config.toml
crop_scale_min = 1
method = "mae"
mask_ratio = 0.75
loss = "mse"
encoder_fused_qkv = false
encoder_dropout = 0.1
decoder_width = 128
beta1 = 0.95
eps = 1e-06
steps = 9800
warmup_steps = 290
Rows from block 1 of the decoder of a small masked image model, named by matrix and row number. Rows with one number belong to one neuron. Each number is 500 + 40 x the weight over its row's rms, rounded and kept within 0 to 999. All counts start at 0. Numbers have three digits each.
After each neuron's rows are labels from the 100 images, of 14848, where the neuron reaches its highest value: "top examples" is what is common among them. Only what is clearly more common there than usual is listed. The data: rendered made-up planets.
# fc1: MLP up (decoder.1.mlp.fc1.weight, 512x128), inputs 64-127
# fc2: MLP down (decoder.1.mlp.fc2.weight, 128x512, transposed), outputs 64-127

fc1.282:488515536494462473471483502435494511505516542443452532546475523461504531465487546568561481456520478505477504499487498518557547448487440521495468487520462516484475491497443467460421507544453492
fc2.282:490482481523532506465540474484460488507490550577512456516481548497499511476486436413499460515434502512520571473492443468454484533509608457515479513451500580507602530472445539495474466506532534
top examples: half lit; cracked ice world

fc1.370:552615508467440482507507440529532489516543537437500503539502452515502523547427477470539518516561427531539520485478441493480487480535564453545463545512510511543471453432485531565448527541503525
fc2.370:511502515478507527541554502482515481515468496518482500458525488436363512474547491520445488510529507458554488497490452432500516494483477508457486481470423441500549513520493455490497481411483485
top examples: moons: two

fc1.18:440481486432516472520503484411458548447482541502585560567424407491581520505582510465545507510488537499499445458472473489432498513455502516512562509490474527476529458485467504494528517496537489
fc2.18:446545516458510496608560510551589462513510469464498515444608508470499469502479482543524530479552450483500385480492468541507547519546502540515487468498504507473484432477521517494426486525454515
top examples: rings; ocean world; full

fc1.20:440508513446414443471469541495483452512509503565484507524509557526480469479463508593535550539559510613618533470431491420467490523487514471538474516473488491489485450497511512516452584583508461
fc2.20:519486493479485440493501465476473499507468477490641517457454438523518515496614484461453490437496470511539481473526484483524519483519443539515485486479596511558547538519416469531447467479464511
top examples: glowing rim; rings

fc1.485:489493541525481478504507478496502525505483583431478515513490492525467560480485522530528501465563508494500499502499495498487566416469475487484455517506517499430460472498411430474446465538453504
fc2.485:486514497523530482467529461490449496496513536551553480534498575524500517524464401413444496510483526512496528462482490478440439607517595528483506484459492509509537537420489505516480503461471553
top examples: half lit; desert world

fc1.87:483460528556478526507491530508565473428504497572499518451493476468439518505507503514524530490519560532503487507486474445510466545543526498479529524552547553526463538557518520563489577517487482
fc2.87:507556498504505490500487460478454508573544523444572504510495500596537515540503425456475529466502431483563533484470554565473545500471547514482514504465468497498527470435436492469556439516491562
top examples: full

fc1.142:462488585582534614542531511534493494520483504503538506513490435553487513510531484475520508539511481436462465516503508512499523476504526466470513505532565529506527480475493526529505518503521446
fc2.142:467486475463461460455473492475543486555491579507472464505425465525435522483444428530479449493505483537556473481457493532522453523510491496545583522499525451465534504448509454552454488532483548
top examples: lava world

fc1.109:567576490492514422515473459482463516478503583435481513454526500478581543541551574545463493511480530539552504507488476473518494531459454472458463525490446548485446534495409488482473423498488497
fc2.109:477449505503476502486529529528448466516496482531489484537475461505421525466530540438509463452495461504499446515504493588481542494531583499499497504473570439535454512548570501494469397489464530
top examples: glowing rim

fc1.184:544552481546477499505520457436433514489529560483497496507519479527570459553537469522572504507543515411401493489553512481542495480454547459482447450493491467478440533530529522443459475533497474
fc2.184:504490464504552549500486525537509445527484512486425501508501540503430485415396530460497502517487529491433471458502481516460573501564444526531540477451521480581539431509500458565502523508481464
top examples: gibbous; cratered rock

fc1.73:542430452499454459394450498483508431539487481470553420552438516514476541494456534528448556578501538504431472489473477487437429502470488455496490440455522513476499506511581479560478486461519533
fc2.73:461514534526516532543507486487553499484515505526484504508485522508447515503598459451570509492490467476495522502507580565512534465520507555452493508586441478502407464468386470452604506489475481
top examples: crescent

fc1.83:538512467455464569417492530410499524511468526549557499481504502460421457495546538517473491563493526564544505480434438420475465507473517477474472462504539524499483554555503518472526546434528474
fc2.83:473486526483509474606504435476518465463487512435460432497497509544544476532476409534518474409546530478495476461516491529513531400501490537544552575494505517512466475438487492563479439552459536
top examples: full; desert world

fc1.357:498530457421448485436458458435466497524519540490507499536541596482528516502495459568566463508546517592601508463455492444502515423470462498490514479467561508490445490566520536451524500550510481
fc2.357:519520517473455443539465541516525449581476441487523525515407410509476512521508559470436597443467497518498495527473453578537460501538503572531506505585448469515537466485431439485445515489465514
top examples: desert world

fc1.432:548438529529590482508493483462501484536553448537512484527506541484562525496557493508512520524496502492460544531445471499487486528472564530544485531485492578468484606453526474485444472522509579
fc2.432:496492505534477526511492492499483493525469553493451474491524519512442526549446506475535477411466531486498493484572539562443537427516382528406483405550527462528472440482492526496495518484508473
top examples: moons: zero; crescent; lava world

fc1.401:450468481491519568545566527505519512632577463522507593542546527583583502560492494488498546515500503520467456487443424416462476465513519473534518492490498513496468499502491518520482510427468449
fc2.401:516475490512494493480506492465478532529537543487505481526538549397450485479453490521420467454538597549466463518474502478472508511554472525470557492465520504497553451506446437517534455548541546
top examples: lava world

fc1.442:466582574471441487405489451471539501472484491559558510520502520553482510509544476484553473517551414495594569639487507469559461428550519472551455442472571517478482468472533475528495489510503489
fc2.442:499505495511550429503454463479471467488477510448460462529510444446505507430428545496477503439509576469470555506506539563491461496504469522505571493467527510489542524595533490497503499494497476
top examples: ocean world; lava world

fc1.362:494520499448443489507499497524548509494465475502453540544512446515492542536525447479512483465514512595562514516499498520424466514431600476485549440480411468447474560481485513557469501491454589
fc2.362:464465533519520486496524513467463472514543569477555419480544572432519495518506558524450490512456514479507492458506454440543511488575427515575421553475484514544503498507448507461563554498535489
top examples: moons: two; rings

fc1.120:550451500491523539571546493525530531492548534495528498515510501450511536559486495561554540474580603569421449448412431453495469495425486488502521491542479452525436470469420493448490445506508513
fc2.120:423480524516500431442453444528455475523465431483532508505548378603446481538526439447511491471498479499596493571474523587457522474542558502464504448494479490513497490534451461546548471512493542
top examples: moons: three

fc1.160:593507464453448469497494465487504516466494548540453493497545494504426531509525496526540526464562534587573525486500465534512487552423560497489475511495452471499391508424463501508515493533495557
fc2.160:411480559540503471499546546476470489496511505465654505510520527500532506596493485480473479446467469444492535490475475480517516471524458447551481520498509554509591564582463467509469518450515463
top examples: glowing rim; rings

fc1.451:514486465541565533467524446470500466604452458535490518506484444470556513494434570566478467488514490396484480529486484478504484543479565512554489531501463569469436466468498499556476524514470495
fc2.451:513503504521496501522526544562480500440567488519477495481507605463575480544491494435566504477479548487484522520504540481526545473534469454482500447500522453541541482541463528451480480493545559
top examples: banded gas giant

fc1.272:455514506521510497520523520517548516521520504497487526509484512491502475452454445497548452518510514502465508583557458430500518424570523490523511475482487409564510466473467538516502517519453444
fc2.272:537537478515540439521473482502477494517508430471402539517478422497497497544526529525517509536496477511518452498467457548439476499434497470469503508477505565424437464528560425476473451538499588
top examples: crescent; lava world

fc1.43:488514593478460468476441444459442506518512438551607512531512448516500478497538528451495525477529539503626619615574510499461444510476523504508516465475482481437553462514537493478466514489502467
fc2.43:474514501514453477413458509462494486410517525439427465555529477425495515459465490469538506508486398500475468513515527527556460476490496524482530460546511565574446514524565505576580499556543516
top examples: glowing rim

fc1.251:421460572540453427465467514484479486486484560522523472523505478581467514556488497442521521480500590492539600615531467486476525528540496503507524473496461463452544479483487466458439535493455530
fc2.251:512566484496513453478515550532505500515521468475461537502550456464484520418516474523546517493483372510497479530464513544534507409485545475457465509477496533519452507606519453440514489522528538
top examples: crescent; lava world

fc1.456:505561579456484560492585480535558500554522441522511521543538453514499539510531572486491554437545460516542513498474454459433476521466489502533453536572486447462460482551483484491455523484481537
fc2.456:534519533509560496543462500543496499556580493507440561497515506529498479506494517578439597459538391502498489486546442494478530452463528496486454552505442468508453472502479496554542527465482515
top examples: moons: two

fc1.275:471511502490553451477465511475535493555518559515539541485520500468537537495494544455569522451523521495502541495493502474546444550471544473470419532530505496486564512435537532496511511496503515
fc2.275:485519488469483431482485483466482484497563468522545489535500554509474496500427480568424501590536463527514541493479485418513498528486492541587539454577507503552533499471481440485472511555522437
top examples: rings

fc1.111:444525583539479483493482473456461531525506600494453505560485477525473547520515552579560550501504475481506534519505481526497543473429489480500471469508492456457488431506484456438430496493456510
fc2.111:462480506502557485541477447467511478523542538506560563510463611569525488557404410434455537502437385513548515504531502469393414585521503483495501530462509564487568492457499505493508474432498497
top examples: half lit

fc1.346:470548496479473475485479495416470533557508505537490498481497506480540527517565529486544478501445531491504539500465496434487485507506544468469476496547503471513473515494513517467532500478471464
fc2.346:514503508492485422523546549533473503500557492531508454533518506474457477511362456483513473604498494509515513471514441495487441510472490541534478469488559492515555494448505440474479504490525520
top examples: moons: one; banded gas giant

fc1.240:366501533530454515417522499442503478535494527441422543517511522477528507521504523502586472499475435466541547583444502526497508509493546487546421467474573533514435478525540478563513538540484492
fc2.240:500503504535504476497556476466459496549495547523465573446467520435516519582445498488535628443471415527491495475479467526444483480455539474486576555508485536539510494541481498497495534501457484
top examples: moons: zero

fc1.105:474461451470470552517543490525566489583530495536536568560556507514521522536528551541464550550564490519530506451473413450435407492523563525506530531496544467493458527505509499529439501478503467
fc2.105:550444510518512486510562479451527445521525555565476491485481465486472478580494444541430562448482549484475519456480450459527576514478518563495595527385531469473450459543460519496549403485495575
top examples: glowing rim; moons: one

fc1.100:539489525520613514499558500458517466539491491532448508480527491508563501501536571488535450442497516419467470544461543557481442494434580514529475556476523517477420488465455537509498506515491566
fc2.100:478514504529464495495465500508491509461533505514525512476465593460497501507438478545534561534444507460462523493506566391565541476527483485474490413525449428536629491503532506516471486519516454
top examples: banded gas giant

fc1.493:511550531533523533453506498488502523470521537498568457579529501583552507494542518525464451444515540482498488523466514445426491438513502454570443519468519470491413496533467488515547482532510529
fc2.493:514489492504490477542431495563493535493489443456559514449526526417464464439464502479578580529503510467498515478505508503580503521434532477440438543525511485539599458527527466519426509516550525
top examples: half lit; cracked ice world; cratered rock

fc1.256:504524481432401416468441494484569497508481471549523467497510532426536535588465493569480510490567498584537492531454435480469454499448467480489463470529434490500466498532517471491464482492468481
fc2.256:500489501506549569519539418508503532513504555476562578511528464517450419438537549402498532489478444513500504509503447526431494541485573525492440480520577503431523560511474504547543496525526564
top examples: moons: one

fc1.455:500475502494473481510589501463557562466534467488547558488462518554481528510590528461569477489599485526513518535454459536458492422548539513513475505468558420468494497480483490530511455518497554
fc2.455:500534493501496465446515596501471491505537568487545441540570505380497527491478412548520474541444504501547451500495488538537451516504492473443526510470451531446535547481569512513554462560454452
top examples: banded gas giant

fc1.250:443507540501517495476533503490484492549473482536433563486489508474501544544508490477517475497537516477495497512474440485500411510567531508522449497497532414488524474515479458525385464468478456
fc2.250:495505511483520565492453438442459486485513495526527493501456511577554477588513502536500559553435489509523510478460471588419522503493573467496502503540546444514460436553483484495482561497501483
top examples: banded gas giant

fc1.490:542474468506549510541496450485484509554500439444540555434422520491487457484443445473478459541421428498466544479481519503437515481543500538508574434542472479535515522518428539518495521534505432
fc2.490:462483510497509516490495512474555485500504511599449511520524504511510493500567560572487516458511604505532494514473429496530503436444479415463537533438496472443425492469522479528496476417446592
top examples: banded gas giant

fc1.285:463514506510497425529480483582563501424457616595478539499513445518540524512479555494513565567497493474507521513517453513436473588490549488476491569496447433469533508499457457459458534467540483
fc2.285:504475509487504550456499517484500474553484480423514514549483492506518525431469469504475411426545565519487484519477504483523586382541449517499514477586498532504504457502513551539540550546465520
top examples: glowing rim; crescent; ocean world; kind: lava world

fc1.253:426495548509546506445501463495455530555501463549564523536499511576520533562559489524507556515513481460500475543437456411499385539511482492526522492570507487539520503458522456530505478460480501
fc2.253:554506515505488503520480523457468447521502492462471529507523580436479537464473495485531482535490559541460497457519548542490475547470555495533467481487405494429499522485500554438425515465493587
top examples: polar caps; half lit

fc1.492:502508478378397489442513487478462484493548510497544486530479553486554489545556540508537542523494571623606504535492444529542463434531499507536428466503575484485549443526544515518463493529489619
fc2.492:510543491471521468463524523520489541455483495477477489481451422491471526565553423490524438450581430491463487563450524507527522443534528450392505498487429519562463501496507478484551524510483528
top examples: ocean world

fc1.410:509419468487473575579612524496559575537527522492565516491560534516525517574497502525523492511577580565405410457403425452482518476494494500513491478543460474529475519451482460474498480502450529
fc2.410:515556471491520461484458492537502524483523506550538507503443420540461487485512479479481462483484389480512563546527546550488461455519565485474480427476498523516517489529494501534568455481586555
top examples: moons: three

fc1.213:581518475463472542513543534438539514488533522490482511518507490464546466449581547556608488474488545533548494484548536560503502428492544480502474504479489500539444460429536534483542474475465478
fc2.213:472510492492505505489500437469513522580486495484536540462512576525454545523463574470496541574487472488449505503436538445483546525578546491518429509538434459486464572518431587505485500472512519
top examples: rings

fc1.281:454484468474524535531553521450480594484495580529573472499516498560542495566572470516499501490544580531444434478431471403539452454451500525456485526522452492497514477432463500483476474504463481
fc2.281:505540481481523512476484477508504543450520506437424459508511484451588518406484577547493505502519390505473516490520465578494475566483539463481569505433529476554473471493603491510528560485525498
top examples: moons: three

fc1.15:480543535549518479511544531470551536466504552525505499459524534457494491511517487478532459470514522462475469494561520506511456481518523497409421524510505507510500500538443465549512493494458500
fc2.15:494453545533469508523406494517473503530541498508478436524470556470563496492441515552453569565454485497525513464497462445558483562466509506550511529512509452534474539522504510455412505478534478
top examples: banded gas giant

fc1.51:506506509510432487482531465497525511469478561489477528477495484469443524484522510520535466476510502536518492510478492525444569481473545492527468477474478518472452542523353446513469505504483572
fc2.51:501533471483553502511526475519516506504535477537508450520501546518502504496484410439492522487461534516498554521488501436505377535498510514465567490526436542516522464444553563536532474492494503
top examples: half lit

fc1.431:485528615538504415425465393373491517468507472546590482535467479490479529529538497477517536507534564496515593658572519510522468506503563474508521514521454485503511465510444497439509470461496485
fc2.431:513440481498532563408453484515497484501470619479513509492521448481482503382440505573538469468506484513526467474466508532519454511494463463553480485447536476506458556445593538550508469588530430
top examples: moons: two; lava world

fc1.241:459519483491430462440447408475484522459548463548599508555465517564590439497531544477460487497574492444460498468549516468459445477516541539558504508474475537482520491473460519489457473583498560
fc2.241:554482502499473556501527533539464472574452473452407536507525511432451518539477526494533526484426524518528512469511506504476536508470387478416451573537550500535475507546530423548460529487548437
top examples: half lit; banded gas giant

fc1.11:517493467488476518508498486565537472533498497524493544506517503570536488564492482549497477563491438485468452473437525473465465552493540426515436502469544523446454534533508525509497476554478590
fc2.11:456426528493454501507506534461492472503484527465507475475534529487441536396513534524525481488497574494448511502558546511568492414539479558506510520579497469540523459458519473586500485556440455
top examples: rings

fc1.244:533542536399509429521473541443476513562561530486554475485541469510540480525485506517470549479458541540600559478537508487451499506540480479487483453474544472477493472501548449462490504588528444
fc2.244:506522529490489548511543497486536495424458494436539435503486493522459543449572451537475439501543491486469452523481465422580495436526489522545512551527441548542450517466467475595535532502527542
top examples: glowing rim

fc1.425:412490525466442457513502514494534518536494538553540552496595423514498494497478551535541515461463501460521516509512441448513507507483533517463509448544469557479492498453489523546483539492455540
fc2.425:544500471496501494435559434461467536566515470485546539483532536493568532436528482535488473535568497525503485488477444499547492491487495434530482531504493554489549571524497433457471510522481576
top examples: rings

fc1.106:406512509480419530532458541473465444514541487442525508549485520510578470526472473523500459514523463584525538491519483492558487504565572525506574505497526544512530514538479539475507500480460487
fc2.106:511497480513439444450547499520494522503484482512483502476591431467524486566488565504463537510466590533549473501531502419451498462460494462462501553544488511507505514464511432544465482474529568
top examples: moons: zero; lava world

fc1.423:504495523523495476477470508540586489585534472552597557522477448439563496454497494574472512490552515484522511532510472451524493474504508502524538484482524507466482443520479490507466467575466496
fc2.423:469483499477541521513577484567487535465502516531538510437505520441432483521406564485464537504549505504511528519546496423499481569479507564503536513468564452441464523484487481500518451532517532
top examples: lava world

fc1.91:565564510452455523456499512470519496465506583484460503482497479518440528495489510511537471513514526556569506467459468575491526464485556427495435465488527517475454501464493508519504503572457562
fc2.91:499492511490514540509494480449498483587501463516620535480483544487435516518553516529434548445483496508502518510522499485490376483527465569498463526521426474486553500522455453509487441480465479
top examples: gibbous; glowing rim; cracked ice world

fc1.62:530513493509409476491542441466498505494507558475480530478523477450463527472510529542539457462541507575515518500475483518474557479495527491534437481480458523506433518548398500496449491490494550
fc2.62:501517499435559485520512538508541493490541433497530473501474474493544496520525465505494539472476499492504462549489507519504381457525450490463560507513503522525515483435617505495597471464507491
top examples: gibbous; glowing rim

fc1.70:498491510480490503463518474476453545589573527525537530506516501575516521518533535464531576453482513507494534538446505424476535517519554517491450522589512487497487518488476522479527465476528450
fc2.70:472486477506480492487515491460476486433506470572515505534532537486475511514498522453481403544541432504492469510491525511484459474496466498516537453458491471474459497480446491554466515524509511
top examples: moons: one

fc1.271:517476458399457490502457554501494523452492467495459525552495538508483469453531476538511512497566477563520544472570496393564478477545455524539509554514510552534503507525465537466519487467495405
fc2.271:546442483501479458460502487528473464443574533468512490481506474482529471491560468436483525501477473531531519473501479563514568584447521532516492474471538465537469538514562530436547471500538533
top examples: glowing rim

fc1.325:533468573534546517542512451471570465537479455555441476553524543476516529553500546473524451488497471455500464532473504477501470521471572452531480493498441470482455522498458531464472486517497562
fc2.325:434454517482472498483486574488451480469505565477458550441494558506498505458470540598558552494434566480447529478570525500546483473490427535499511500451592487499568507455530513461486487535471428
top examples: cracked ice world